{"arch": "crnn", "model": "sound classifier", "dataset": "chords played on synthesised instruments", "train_examples": 52083, "n_mels": 64, "hop_length": 160, "input": "log_mel", "spec_augment": false, "win_length": 400, "targets": ["root", "quality", "inversion", "instrument", "playing"], "num_classes": [12, 12, 3, 12, 4], "norm": "groupnorm", "activation": "gelu", "weight_standardization": false, "channel_attention": "se", "depths": [1, 1, 1], "kernel_size": 5, "stem": "single", "widths": [192, 192, 192], "rnn_width": 256, "rnn": "lstm", "bidirectional": false, "rnn_residual": true, "rnn_layers": 5, "mixing": "cutmix", "label_smoothing": 0.1, "loss": "cross_entropy", "optimizer": "muon", "muon_scale": "original", "lr": 0.034, "momentum": 0.95, "nesterov": true, "orthogonalizer": "newton_schulz_5", "adamw_lr_other_params": 0.0021, "grad_clip": 5.0, "cautious_weight_decay": true, "steps": 5100, "batch_size": 256, "epochs": 25.1, "lr_schedule": "step", "warmup_steps": 150, "weight_decay": 0.02, "adamw_weight_decay_other_params": 0.05}
Rows from block 2 of a small sound classifier, named by matrix and row number. Each number is 128 + 32 x the weight over its row's rms, rounded and kept within 0 to 255. All counts start at 0. Numbers have three digits each. After the name is the row's rms in percent of the matrix's.
Before each channel's rows are labels from the 100 clips, of 14848, where the channel reaches its highest value: "top examples" is what is common among them. Only what is clearly more common there than usual is listed. The data: chords played on synthesised instruments.
# conv: width-5 conv, stride 2 (model.blocks.2.conv.weight, 192x192x5, each kernel summed), inputs 0-191

top examples: the note F#; root: F#; plucked string-like
conv.182 104:163140169141175169146084107100093179094120137159108151109152122110157129156085179133127117122138136127112109135169126132065044173125059143102143170133144126065108139165165123142110108115158111122140112106117141092124133097137095125166173127068177147145108139134115136107159101112162088133131135084145160103125148146123149107135187114185157088177139114149080144121078139128121097210088148190130106142133115112075247121160173137143129126153150118137147090122098164145137088143123084140075077200149078126158162077126148183190088134133181133141076117201136143071143145089198152117

top examples: strummed; the note E; harpsichord-like
conv.72 101:115113131169073109170058160116126087156090120107110122134147159157102150122127114122063064119110147072142151134183118105170135189065103104133127164108103144105107138083174130114128104119111137077116125214138106098119084057107118120187132105127127100127111226118110131110199116135142092136115152180128134140118113138097092106123158109125143102121122112151099120141099143108129164169239113104167112111124096084189103149117154160122198074124117128179102138193137109177116090128133091159137074133147175188094132108117117066112097146136102087096122126064087136107072090099117105175

top examples: square lead; block
conv.173 080:131122129166121091118078121194114119146178142156151102117114100157156184150155103101093164100091108162139070077169143103192160206140140134170110113116134080130134073064069130100153094152166162138206106074100100185107142097148122169108064109139095151113116060107108103105106174075124074105142118131169174115144139073142131148111143112144156087136087066139121119114128087159090087134116081185080115116128130127109098157148122115110103161112113140132089133124090126110112106138176128084171181118173064141143112110139166073082148104099104109097109224144137092149121128130105095070

top examples: pink noise; clipping; text has "clipped"; white noise
conv.20 102:130178103112108170138143118087138133112171110107121178167128144102152189118110131145114179106107114097128111144098124145114137115129115092100112148056181087223110139125068101069111187148120088202147122146141111124169125077159099129141156197175142153138148154152170106128131144100130099167116123136147091143168094155118177110105116107096102130108140134142162065152129177196114119017080135137151128111157131105165152144101135145123113113125172167144133045080122177144137158167118102141102171146150109200131140118178092076202124129184094102188132066141162121121112123132190116138

top examples: marimba-like; the note B; root: E
conv.32 112:129165130114059136062149080143145154172111105141083174080103159137105171118103095153102150117193208124118131128165115171067121168115118127091079155161159107089108153159113149200082122122155144104137179128101168188159193152141144129134083065125095179093117146132116157148133195190143104152094139152102150131113155170169116172138127094119134132146107165114172126135127134111117191156156100147059183123125159143051136173100106160127101081177172098167135096113162178095138067103094140133146086151128108109157073143130117179148143111082131126110169151094084125087163140147120126086

top examples: pink noise; clipping; text has "clipped"; white noise
conv.148 084:114095136144147170088132108080158133144148159093085133120097137110123136151074085156172105185128088094127133183118107151114113079164107089132133114131121134066147129109103130163061117134147124149118140064068043153179107169126077136136133170147109255126148141198161142142117147134133117156107122145152091120141113074112093124152160171055141129089152119137113083116128133183129104157092098108153136129107139141113135080113222147094155086133133154162140141184124130122184165124144143116164131128140104080121135120120095159227138126120136072174077125123144116178156155186131147078

top examples: block; marimba-like; instrument: plucked string-like
conv.61 086:172107106136119227098122147145124071146141121110117120132112134132104152158136093140037103147110164091171138121115083097125116085152107139114092130155110124150086139076138161125111158106116079095132109115106196119109107093158126127136111184155104216135122144083128132152103129127134125086159141166135170170165177156166106169170121145131149159134093134152133136178255099100130172150138116144170138107175163125137159156182091153127157115123126098183142121131127121138049096112118046113143137144096103141083152136161167147132086160158116125142086093119127111075107093122149154134

top examples: marimba-like
conv.116 093:208126168138180091101115209134107100105143074208170154145161095120145081081087135170137099141127132172114112130101099129147081116147109107168150044123098142121170113174139139100117117147117132116121126165128189136130143141116113148087154146139054184146208135115135096109173135111101117156138101100094137136117135122093147150109189144064144122109107136085128136112147110136172083154178133082179083044106085098117220083090120097139136185102133121102139111091140166148138107102138126123125106112142145095162121133127107143182045080066100134119130106138167101108166096124182086150

top examples: block; harpsichord-like; instrument: plucked string-like
conv.77 097:089123158135141126114117139092160141106131145174151112166152142164189134069144095141136141194080131127118203145166136138162116168145108111160109144096095160167120133125143086117076130149120153131214094170121212129117083142136121185199126094139138146129123108113125186134131157155119101123119136159162134119096150100119077114160106118100104119210114115139141156146104163108118188141045143055090132146149175124159119098119124126136114166090112186106194084151109130159119159151118127035182126110190067136123091116152154103039150150062115149099144128165118109161144185165095119135

top examples: the note F#; the note D#; the note A#; root: D#
conv.64 116:173167100113147155176131118127141125165155214098156106196136152173210158207166159129126118102157082087139092108131141114132142170145137145131101139099153125070140069097165148120119163150120079104141126070124130114088115188149100118095139149194142163115127160096100115125131198120083157100120120176123112114155119103109097149097125082126087114150168158093103100127084141132112093156066113104170070228105173120128191124127162121134152182114193102158130118138132096116079087113134067118146133109114124167097144113130194212075128107125164108147096114152118126159105116124070116101

top examples: strummed; plucked string-like
conv.60 086:165088106113131131064136210177103202165097129129139111110126128122132170069142104159089151179099138107146174167144100150146101136149204132084165119116129161151121117102144167049073108069098100110105140118172203134127115168109090110128138152104119191146140151177104086113111144167136156062120124133197121146095083059100170128145087105147181120088162102126137083174121087077119148071147140141071117106139106102144056105094147099147152118150092120186141140159055105129114148090121078113121071166135126147123126128139122148095175110125140146136152127080131101175105151130093169091

top examples: the note C#; the note E; text has "string"; root: C#
conv.132 106:149119115179155131154104144141154073086117152094124120149154154085116197130151094088137150121138180118098127151122146168187115171089135137143102113067097165150095154113064078157062114069146130133143067118121178118121125115134076151188100125112156115094159170218187150119170096123117136122126099169088139126111137086083132093122185148122187121100138142137150068172114132117092128129096126128178140103106126109111113151119123141129146084147208131027111159104126115117162134112073095170154133109115130072140141135157158160161149172251123060135084120092110113122116115110123102154

top examples: the note F#; arpeggio; root: F#; root: B
conv.17 105:101125142145163120145141155117137166098122126114109158178123084129114123112184146096139142125129172155112181174183129158123132171144069117095131094054127140122158159153184098143119165192111125099172157095109209124160118122115121148138129136148140071119177152092129122165247127097188150125132154120109059134046120159177087135135127113134100122149138079158166177127128029101141115225183149119083074126140135135153200102102113119134119110113067131091108094152106086144152134110133111154153151164178142123138120140093150161164106121077158083111091113141130109096100124136159172099

top examples: pink noise; harpsichord-like
conv.22 080:108090088149151147083115090085154207109098095114129137149167148126160165133110098116090177155125112146121088097111175073160101128090160099106105127140086103089134126084099136122111101107089087115102200115093168140114152067096140114133205194121160200106085203073175152125180094131133089091116077109076174156170107152095093139110108161128144095070135115066143124109068112117179093076176102103100123114109129095157134078128060095107153117074115093115167149151131127133109142093141102115168139114129127136175126162167160133149145156123082097132113190107091088163105112091120105090

top examples: strummed; square lead
conv.180 106:120199134103149099197124161123141114058190117053172134135201117134122082100100119174132071064136131102103143111091113107146185096138169106084150100096141129095159124191139114122091165109099128127185169118113128168131152177129139110147115088129126080200108050134140128162109149123051168120079114116130080153118088081088159154090104161132105135153117093140057150115135154129151127178127162191116077097092141106096099171101145145088127138099118088120124160127154152179127106107191138143166118087134132183139127127107148074060148133094106094157126107117170112111136097130081134072

top examples: block; marimba-like; instrument: plucked string-like
conv.186 099:152111147116154136162121089080106123118131082152192123086111177151142163198129122154114105117100094105110197163158103085104050130128148120100129170141135149144146149173106152099111147150153171179100125152142121123113061154124156062137112091098112230126116132139145125125174072116114174095105132151202162138123091113115133127116154113132177119140073237123138079147126106130182106110171149198137120119126079159118152135081145146103156129109112147090190146149117198169157138138138081162191105060105152113117127153139119180118172089168143105125132140118103124142113205134114184148

top examples: the note F#; root: F#; clarinet-like
conv.133 106:132161203157155100133172088105107127106190099110094157147137166123184118134093173114123165125152155087133176158120114093119128099192085142106122101133126117091138116153120126146135115167106138089175153097123155099109163104154077120152163126124161098161098109098091133110168166109140132108129108114124060133102122178139100140103159107132110126171099090054073148114104107079074107159086102070170093131113094101211246101120135124100097159097105119100102137063136138119107138105150098149123114076100107069166155052041200188161090132096112153148119117105115140107106146138121161136

top examples: pink noise; clipping; white noise
conv.150 107:143167170122204168180155152173149132151165116104153124140144170159130188146139093135122160150049136090139157146085094135130150140102106117119179134137151108147125124142150120104089139108203109129121079168118137132111142127110121119147110174106124164132255115164102132095085099111092144108073100114114130082174135110134107125123144100106141140168088187090138084128122125156250088135106153104127139133134143153106083114142134174145186105168085153188191121151102177143167098119188090111145135122113123108132128154174107110217174154175103124141100130113145143147113071096123100092

top examples: block; harpsichord-like; instrument: plucked string-like
conv.163 072:101173099101118168165086102101103098129095132042086103196178131094124154165098148157141157143156146069134135138103086105105086150113079168084100107138106123095122124089166116099146096099123128165116106172092110123154136074127168121149107127167115217143091044128084127148151091117150063115133096068182112133124075108095093107126101071135091120129170136117101159162129096129122120098154125138144123140139096081151116214132155148142184122099115096078116163158139126169168092130151085127110120091066120137150146176054132102161098067109087134082185168148137140170071157130117167134

top examples: marimba-like
conv.151 096:106104048145164148088164050080138109099197108198136144111134131165141059137096166096125194133160133115190097180093166115157124087110136116096088131111108129162124133113125149122138106097122152161113108089152112199130138174136128169116124098112145219095158192137138139149120059135110106161147158073146142149138113108140129125100121129124089135153160142160100185183178116122114152129142113088111094129134144105134171165117063121140105149167083122104137120107199194099106175155133152172211170167119097125186089094136121112077089202139091085153102118127120115106118121109085127146

top examples: marimba-like; text has "noise"
conv.117 096:165121093079144172183155084106151202094161119077112180124163178120174142186123188161120103127091136172123121096191083134136107167188135135129171129160113159130108143137065125091177115129140142112129107109040176104141140116093110164117164173125148197133144167088141072099128148124127138107152098142142139144112159123156161110140184168131141119117113146126110136109143115166084151164059111150096120149115123060066199168142185167104110120103063124137065167091131120141100122128089168112066153076103205130130100081093132179122158111072103131127084140119093112122164131129127147122

top examples: the note C#; the note F; marimba-like; root: D
conv.129 112:149120127089101105133138080148097146138134101076161139135116171149134148108072134152100097126157135165153087125168162149154118199158214138083119100120097114120097109176121159153147133139100109067142101121110186144146118136151155159112070174085124140120137073092210129153086100069094114129146115102196106173089175141140162106153150173124180099135073074100128095167114152136166139119074129083184130060133171117134147111163157146130110174098110096120126141118128160126134096103104154086181111149125032192082162082130096085137100154174118164189098117152181131139115169141137173148

top examples: pink noise; clipping; text has "clipped"; white noise
conv.73 086:116148130114163180122105151075126177153077096078177122146115178081095104086180159172105130126141128097131082045162144151116126128117088175099143079113122113125114142132152116148114168134132084084134122130179136149075106123154105140128148104131156177112123103073127165142136175083101079111079111066146160194146138137208144113166165178136123152139091091099102120082120105106122074130111161121123076123113095140122224116163139119107105145113096155138099156073147100147139119092170065144056101127106090104194124090109140164108196113104144205089137147151117094137103098186111138080

top examples: block; marimba-like; text has "muffled"
conv.146 089:171187158171105130095154198093080104130187128145160111223124174157150128151137090136125112165145104116097178079123166144181157147160107157139130032103173161121173135176099110117100128177090135242186152155195076109145118153148122086158101124151147072068146152176140132104151120139095125116179123108123142098183150151128080106068158081090157139145133149139118094102068144141063146133142125141147118151117098131091122126126098124137160135115100121102075116141118098142127132150152073099105125140099184123086135106156108116181097166109105138107159080109137150153115133085182146155

top examples: block; electric piano-like
conv.27 094:117165099116116123117084167122144078119112188163182126143109152131131142154123127138114087197114141115144144095153123114182102092102131119145160141071137151116132076123143118113133148106111128122168126096121203140168068093176104107057160186057165121163083223115121126165114140150176122143145134073105164132119114109133109186112144081184106137115108102105148113189117129153128199112093083118172168163159139125175165131191127128158167222121106125076110158116121065104149128204129074116128128065133072144164107107076075135094111135125153163105084112161120122094100123118127166108

top examples: the note C#; the note G#; root: C#; power chord
conv.5 111:117129126174096098136174133125148104123095088146134141142179083120145180128133184124129112097105107090119142219129129164160100085122121147130143144140178115085114082155116136201082138186142180136125137142103133183156170115125152143152104137156131115167215132229119132086163135109179128134131076130097089120106127136142148124115132172089132139122209153161179094134113100113214090165137119116154145126103071160195160121086088110155102120087155128166091155121114135140103126115128091140114126160218130087077113143106170051144127099179162078148093108106133155129125141095105197098

top examples: pink noise; horn-like
conv.52 106:126076173144141161120154133119118103159100128116084095121115143115097129126168092098125113088132108139138113139156107168130096209127125131100132132141120119120093128149130165111123138088131095101097116145111058095096160177118072147183157112093159191130122119154135109135136096092100085127112120072081164111111113106150115087156091154112153107121157101118079103137159148101134149184100095121102117135117092081131106181094142087077120152139137176155182121151147129180139114116071131195101087159058140087143143148130073163127255089173145106103213190160115098070152151149067153169